A small multi-label image tagger, trained from scratch.
Model: 48-pixel images, arch convnext_v2, patch size [2, 2], depths [2, 2, 6, 2].
Training: adamw at rate 0.00046, 12900 steps.
Data: trained on simulated grey scan slices of phantoms with and without marks, 245000 training examples, 13.5 epochs.
Rows from block 4, named by matrix and row number. Rows with one number belong to one neuron. Each number is 500 + 40 x the weight over its row's rms, rounded and kept within 0 to 999. All counts start at 0. Numbers have three digits each.
# fc1: MLP up (model.blocks.4.mlp.fc1.weight, 960x320), inputs 0-45
# fc2: MLP down (model.blocks.4.mlp.fc2.weight, 320x960, transposed), outputs 0-45
fc1.1:520563559520572457535602499521546529529474544489476444450432490551499458511483447458453462490460503434464492466487543454487500545493494472
fc2.1:506520507455568553555477499548519518507466515564511481544525477567505555521480509505466431449580503539575485474446485511538509533505492514
fc1.2:434504464504529535513516532479457483465483527508508510517471535465556514459526520503561445537465484484501513535501433510446498502542566486
fc2.2:525458575496484532536458417462514473465474470512475410483470514555518410450454495554498584438546437462555477505523565524494500537557478463
fc1.3:508526464504548468484482511574534430473493503508606517464490531444530533474488441499452465443496496431531444490541477446523538523507576504
fc2.3:521566533520520505459438494454557508436491483460476539464491507429561488442555453543483490516554516480557495463504450502482447493500503478
fc1.4:494486487586533542512470528535503545541561516487479467388588497457525511547451537459495524510504487450559498571459544507475505527503578489
fc2.4:464500519460492507475509531508511463534475496558519454481435512492561509462531558506544528527547469533451553471472468432464514552465494536
fc1.5:495528470532458536510519537498510528482450483524477481445490475471539527558529475520560522512535511490468521592452488504410476433527479445
fc2.5:470474452437565505456502546514499505461447529554424527461466433504448552453538528483544544487504489451450496437549598531419493540454538557
fc1.6:451411520509468546512490413459474451451493471515421521458516546528514564539490566557534539554485549445539517508563450543467568493466449564
fc2.6:549503475492551483425464449466565543454520476516522520543525498466475530560457478587433533438476561466529531498482493584495443561542511537
fc1.7:434568556496501482497533551512514502498548506477512532491436509468454489607395557438502464512511469457443563456458511464491525507419519493
fc2.7:434533558444546544454459452552520573468431519467456556519455455516543560456510537451505540459521455571515508460496546556466463533496497530
fc1.8:513479538474498499435512524533480509511506539522542538489473435492472593570514510485496468508504445492499476558545455468532512478546450470
fc2.8:533524474438476504434510502500547514518428530433502449515485470558544432497504553540521490525570587420485455493421474524502460476464487541
fc1.9:434517521460497492456477502427460490564502538510516541456522483488544543537535441449572519477505499417545551545507469499520467443526493489
fc2.9:428533506508478465527586421490496545525501560449524523556544553466476467513462539460453433548479484474511549519531474542568479421533488477
fc1.10:538528499536544512497549428420437499539448517539449500521498505543457513466467412463479442561475552522445526491549530464487509473531545525
fc2.10:533572451455477527500505444515493510531452507540591470510479489572464508550506529501503446506479490562547462518547503451500513529501492465
fc1.11:516500497497494516481510487453483505471454549479475470496535462546558426515519435544474492554451464527478512551564558483462466499463478441
fc2.11:522564457466500534502566473522526510514520540448504422543512468536459520549536477510505586473399501565580549483516530475471516520532534479
fc1.12:462508535520529545480507476455500536626423483400412453420527479549437509475494515486516517476484494465530546473505433447406487446490519438
fc2.12:509573449489470500490570500521523557421526442478529515516495440466475530505470420527413493501451484523521558463546494502458551430552455472
fc1.13:474556480529495451550573487474545540527494500509495505452422536485560534503425565501538547543435493452520480459589444526458498529491484458
fc2.13:540486578528523509521506494462472491479457499518471571494458553512516530426555518424444458523495543475601454454515543551486505474459438448
fc1.14:524465524485513464526554537475498562536480605462517455529496485485454503477463555398526442502522440494491488479491474527495498451466491535
fc2.14:520491427450549546485481456541523486516464498492507468536456519570573540522369540491430493519422573481442508486450539461447517477504501491
fc1.15:536455560464546467526428489488488496496480463556477518446451558457486460487486525541467482588482528526453471492448539517428544527560523496
fc2.15:592431447507433489478454496521478452492458527528469534556504468514536560554494534541465487537542432509510455507502564555456583513555506470
fc1.16:503498529550479494428494518536495524563535443507545518470508522519423577465432496514465516497458533507513556522458486446424565501458519520
fc2.16:491489513469512469480437432477521499533482494549539480424451482418470494462470583548492508465540423510523542450475420484524457429534497487
fc1.17:515459487520462467513456479504566417459545522473581462469465541507587546467564439518585467483498472453584461519461511466496500492515486459
fc2.17:471505490532514424434487506535530522522498577470502579469509549496511510516455456523485449507497564537509516452556494529494458545515475524
fc1.18:543471503539569527544573559506472565577489487478498549471451543492521513559421552452529533509520497477548410507465445524450466478564516450
fc2.18:518553511553445469566433492475502488511449471476475498542475518490563550561464572491528449521474497517516474554534536517512433533488470449
fc1.19:428461480520493469494516448574473543515499517524510530482463552499457492559473583461466584500470537513497484523528516533457484521517489486
fc2.19:484558397443568455496513521581491447495557523514517446525396457473475482576475466554487506499530483467528492525492545501509489510457504483
fc1.20:501561451523531499417490545510491513516537612583468479509479501471485537566481452436456545489473586464472478497516486488529527437547544476
fc2.20:519519504565508455525494470524566542468491541554459574495516525497477521505416543517548451541531577507508524443428546517589557371465458512
fc1.21:513484462504500472489539554461476399489473534535505481521516558509513468538567481485464459492483531474563459569539521445508449516537538527
fc2.21:470541444568545479516478493511522540530530573431511429591485577454413495571572505473494512477519572513552480559554483451438482532462428531
fc1.22:448510575528518471494464542451448533612548425550420459405431498477521441542478519480438554581529535556478484551469507495491499488493517513
fc2.22:537473497409446550504510483507510457495494481521431469477473511515570516516537482467595552459428427487547435533462521464509465544527523521
fc1.23:468545490501543537507517563424447448474461574471496485497507589438505500535510546511481415549511512547560471438560495540512526439500561473
fc2.23:559567425541473457506526518493589535463529540501485508485545530452497486510552421491483525524481532517429478426496505555492530488472471506
fc1.24:500511437516533430520539439480483433494485458487562485422510527534448555505500536433506458522474540484506547552515437496559565473457463531
fc2.24:455531426470490512515489454569555470509423487499420489470558509503562434567564480496503449532532524501485519538582515493482550528442522466
fc1.25:442524472492458521421468441453529503526559463584534496509502447431470585544408497456460505463466474502554596500525450436491515516502502508
fc2.25:497535484478577524496542496532559467496445473523513498451508449512528474482490437483541522526516427512562440545557514465530550433551485561
fc1.26:476485449513598458469488537512532530556566558422472467436423590437517539547579503513539522552512518564552460542529495456505475502530543452
fc2.26:462461561483492472500528514532461515552498507481488502445536467532487501487505440511507501482532500495549516555493470454601523532500502507
fc1.27:503420546479474481468479476490419484482514494485442508499532512513498484547489485449467503499519498447523491508546496508505565527551422503
fc2.27:435533568472438519485499493507461569477532453485489506493517530485517453550562479478537420399466531522526475530520452464548565517469491486
fc1.28:517465556594486471526525569512500534502544553542444488476482504474501425526512492505549553436463477498490485463514506475515501541493436549
fc2.28:468503525538536498498441466541508485494423552521520552500509494533456525541557544494498468567428552499535468506512446496551461485479498491
fc1.29:511547472517494553574568455488491466546496456484491502435552448527547485492479421472545547512490467446531473494543448463530516465527520488
fc2.29:500425476477520446512497533446406461521547500505470439473490569523512527580439555539476479523459538472411475519463485558488543495491592496
fc1.30:514440523503471462474537517531548510548532536539470479520412490448504540490481509478524566459450484520517534526522506522512520517533513546
fc2.30:491525512495574450515445447440476520454457517547516529469473524524418515455468434434493457509557529404497477562469476534466484456512553493
fc1.31:497519548536532527571528495483456472516509438478487434489500502492536536503440520466476482554410416445471514572530476535515501513543449453
fc2.31:546528534501538426504558495434431492478504546551502469482514479520507493474486473555543434448557575534516450442470445542536544517516494529
fc1.32:456484494538518440474548418542499477521458471478533508489508538509536547456394506535455447534431459459534475537512498482488514475531520481
fc2.32:423463508465528470526423551479536508576442477450532435516491490499529475555515520491484470432534562531584463560552401413578465548454448428
fc1.33:523434556462497448511502440541506506495485573531459516524500477545513522572426469522501539476495510510535534523489554528532544438565482572
fc2.33:526485502485495465465481495449507541490502541527490495409517480540462505540487475544495481493472550454469564518421447477527504538511472538
fc1.34:503514511579474418480541560590488541554454490461479498466438488445469465516429515458490477501503547471489510495517516508497478562518496561
fc2.34:473523503456429431474530475501463430540461500584584480516474557461430479446528481479543461492508487457512452518492520464467500503426474513
fc1.35:411485477564565508524501496494511428534528500539488489488531559489567422454505466479595447514467478465530472536443456528463451476529549460
fc2.35:471453504471470474454540551520427447528559510485476407494470453467479491530479455582473499459480454526519476502512552522456566519540571526
fc1.36:462436509508454470520497475514441533516508451545468524523491535475520489452483547492520470474513572551564530496535478471546510416547437520
fc2.36:473481552534476570430519461543473473530474550526464466499509496418423456474526575474444511435518479432513467491542544497522491543418498547
fc1.37:481498471521482513497541528518562529528610456556506465471507532465485515495520511466480450566562507540508510569505542471562536512510558451
fc2.37:498533580471530440476468424452548529493435527531458497414429552514518470507561546495533554477514483502559560438513548518485493482544450463
fc1.38:485493602482547529463501487574526493403477515447462544452432562553531489472526470571559462458436492549516519535512502473547555521511475484
fc2.38:535514470514526552466467460556471433415551532597493496463469501470506506491544453566565463441568478486485546535454502550538480470531482470
fc1.39:435518528539528543485527559538540575441534505508480431430482455481522482500442579503454495584487579512497463448451427546464521436491474512
fc2.39:536490521513574521550543516435518533487455438419444521458506567539561479518545458484530482525483525432462474452548557503557484527542475457
fc1.40:500430517557484468458515514490456518525550506515482504508487456409478526491521615503511443510517489538534562538487450512498457496477493541
fc2.40:517500526497434539543495477499571523494556452468471530549476495493478533490498551452556512438475476495449544508524443477497459460545558498
fc1.41:553463552481550513531562522449451448585565509523531458493572442476530493529507478433466485546518482476518551533509501483536510572498492539
fc2.41:468467432407528432502442459519516521507504529469483520485564419492491546495500476490559533464513498505548507592505577485461512526501499482
fc1.42:511433509519554494463547506566517538519543492522556469547497522444491469620497582541482451495470548513577492564459465494565551528478487597
fc2.42:502586544535519521493551503418492479526536470481481510553507527553487476489508507511450469469560541449484552475563523490459549553483489444
fc1.43:479458531434515439511482457517555441443444567527477460479456538470544534493489540470474439519475471532515452479530487512615544474506518503
fc2.43:465485452471464448475485510424470505487495560476469493536532466500529432466571452477508534467470472540527464529468457462570515456459494475
fc1.44:531456500484494479520543538489488439526514498540486544514511517425542448591484497387549465507545469524559490476454562480544458471440589557
fc2.44:422530488486508466543558475550512559482571483500478537453459553490589566557549564426549407563515465553555448525532426511603507465522476492
fc1.45:484523532500489445513491479509506442454508568513462536450487498542458517578508468440482495553504525456454480533524464481530473520437508499
fc2.45:571528545473554500435465483542463539501452504433516451474451549477531476543511489532574542521510491447551456536483532494521475476551500527
fc1.46:460459481502476497517554483441501466529547532436536507508486489498466460523497552498442468598501504495503534497532551522549549445494562472
fc2.46:492523433487450449550398579489477448483439525505450523538535525525519430455563478473459479532503450511434469517479544518552508489421491447
fc1.47:478502601530457531527440554475484442472464527474520518416461572463453547566492524479510455466520501510518538480507531444512515456510464584
fc2.47:395433496538455462534484568481548428498459514512445494460471576473457521591476497518494482495445516485518438501510501482515480480491510459
fc1.48:441543501487451477467489484456496485422515484481496487526525529555453558476472536468521470449447497526454562534506507545539485494453508592
fc2.48:542467521507554473512490494537520491493466464524542451552504433532468508505608436480470491536439440535496531553472426462487479443541514456
fc1.49:469472488469553549554553468485502528461559507478483513462456543457501509461476558467585492562477533488521413481467525461465526538511499514
fc2.49:462515560486501553568530489502430529517445462497446496463482539489575454543453520467498455490490508547512503469530558463574527440419538546
fc1.50:516458470565524522558539470502455487538488505575511523470551500485469513496513532447518454513564541426562575563486532443593536458454574485
fc2.50:407514486433484466406496511533603553480565521465492531463422522487461539500554502499475442503471474486590540488462419456464406526495445524
fc1.51:506456483510548444510479493478525493467462541519476469464466566535532494474524500471546524567558484455457416515518433488494488518528515450
fc2.51:478489508514507548510546474443508558465519442492496526444471549482557474484540507538518447539498521495552500560594493581459513448474572493
fc1.52:517456501526526469499549491446534560565488464513536470451520440531461519456428486447534499581449566514453503506556481479519509541470539474
fc2.52:497501537443475486445487498509515459527471470548543519464530470471487571477525571397550465554460550458487458555511449516422500485510487514
fc1.53:532503501556538504455546507507463564526542517466469450471552488554449522535459516464444474472437546506470546563457565531496468481514434557
fc2.53:469466495487450543555479546476478513474555522467481534449522539472475482517536462501449595507443517529560519489505545534556457514497494501
fc1.54:534474464546492476517542443471483494545525564495499419446528504559500502513498509500435461525569600440482580591512480458488506576432521528
fc2.54:518476452501534544527523451511530509460553497534487482420492515445421432462476529521479482478438529532487502555425517489458532428458498484
fc1.55:443458473516536584470514419517555425524576497502494563548462559527473539491461476495532450485510543503495511560494488454539566494541524574
fc2.55:509534441422424553474464452470514469537481557479514536467430526485517526533504463507478510498480457465426570510543477423502495475512507488
fc1.56:470499524550487519456530549479506425477521578476520470502515467520434535485545552442463479486487483546611579457507542454517535445519516590
fc2.56:443543530535545532498463521526530483430443528507465469541501527484457527490514477414504536561455498488514503434557474475441513514547481518
fc1.57:485450486465554484442521501517497565569517551490530509436479554430484487509537531538530592555527473521523449528485442433504567569490497463
fc2.57:546496461553526486480492441549452449585410458524549499524447452537508528501534472425488440456564408514427520469428571489500493484463442491
fc1.58:404535527558542546507482515539508521479466424528493455484466514463489562513535479482571536560464474510573419477448468394468551568519544429
fc2.58:541440473528463538484480504447473484433472526493534485462538496445499499558521516581486547492542428538478474435526546565526543521444502481
fc1.59:479536422492479481543529533442478523521407591452505482501569545424469538486508550402641528566454471452517517535488487484496481460558491545
fc2.59:466565501545534483519540468484464538521503494556447509519508560454470512486472439513558413428494576448427563482471487524428454457502516482
fc1.60:454445514483498465530508500465532487560483465554528527495485484415488450477516517573527505501506547538599486542483470472532493413458439507
fc2.60:468462478493490492493512549541466476560510471550560468535513506461405486476518471543568485422510584520580558591449518491560527465417515518
fc1.61:524553494584456464527450520465464507523480469503473471434517498533535530568482539563487580592474512518511527525443458525392534490530462494
fc2.61:532511520430501485537428569476453516497523447571455419479447474496534492506564453484567544511535449486531494520496526502520472552461492514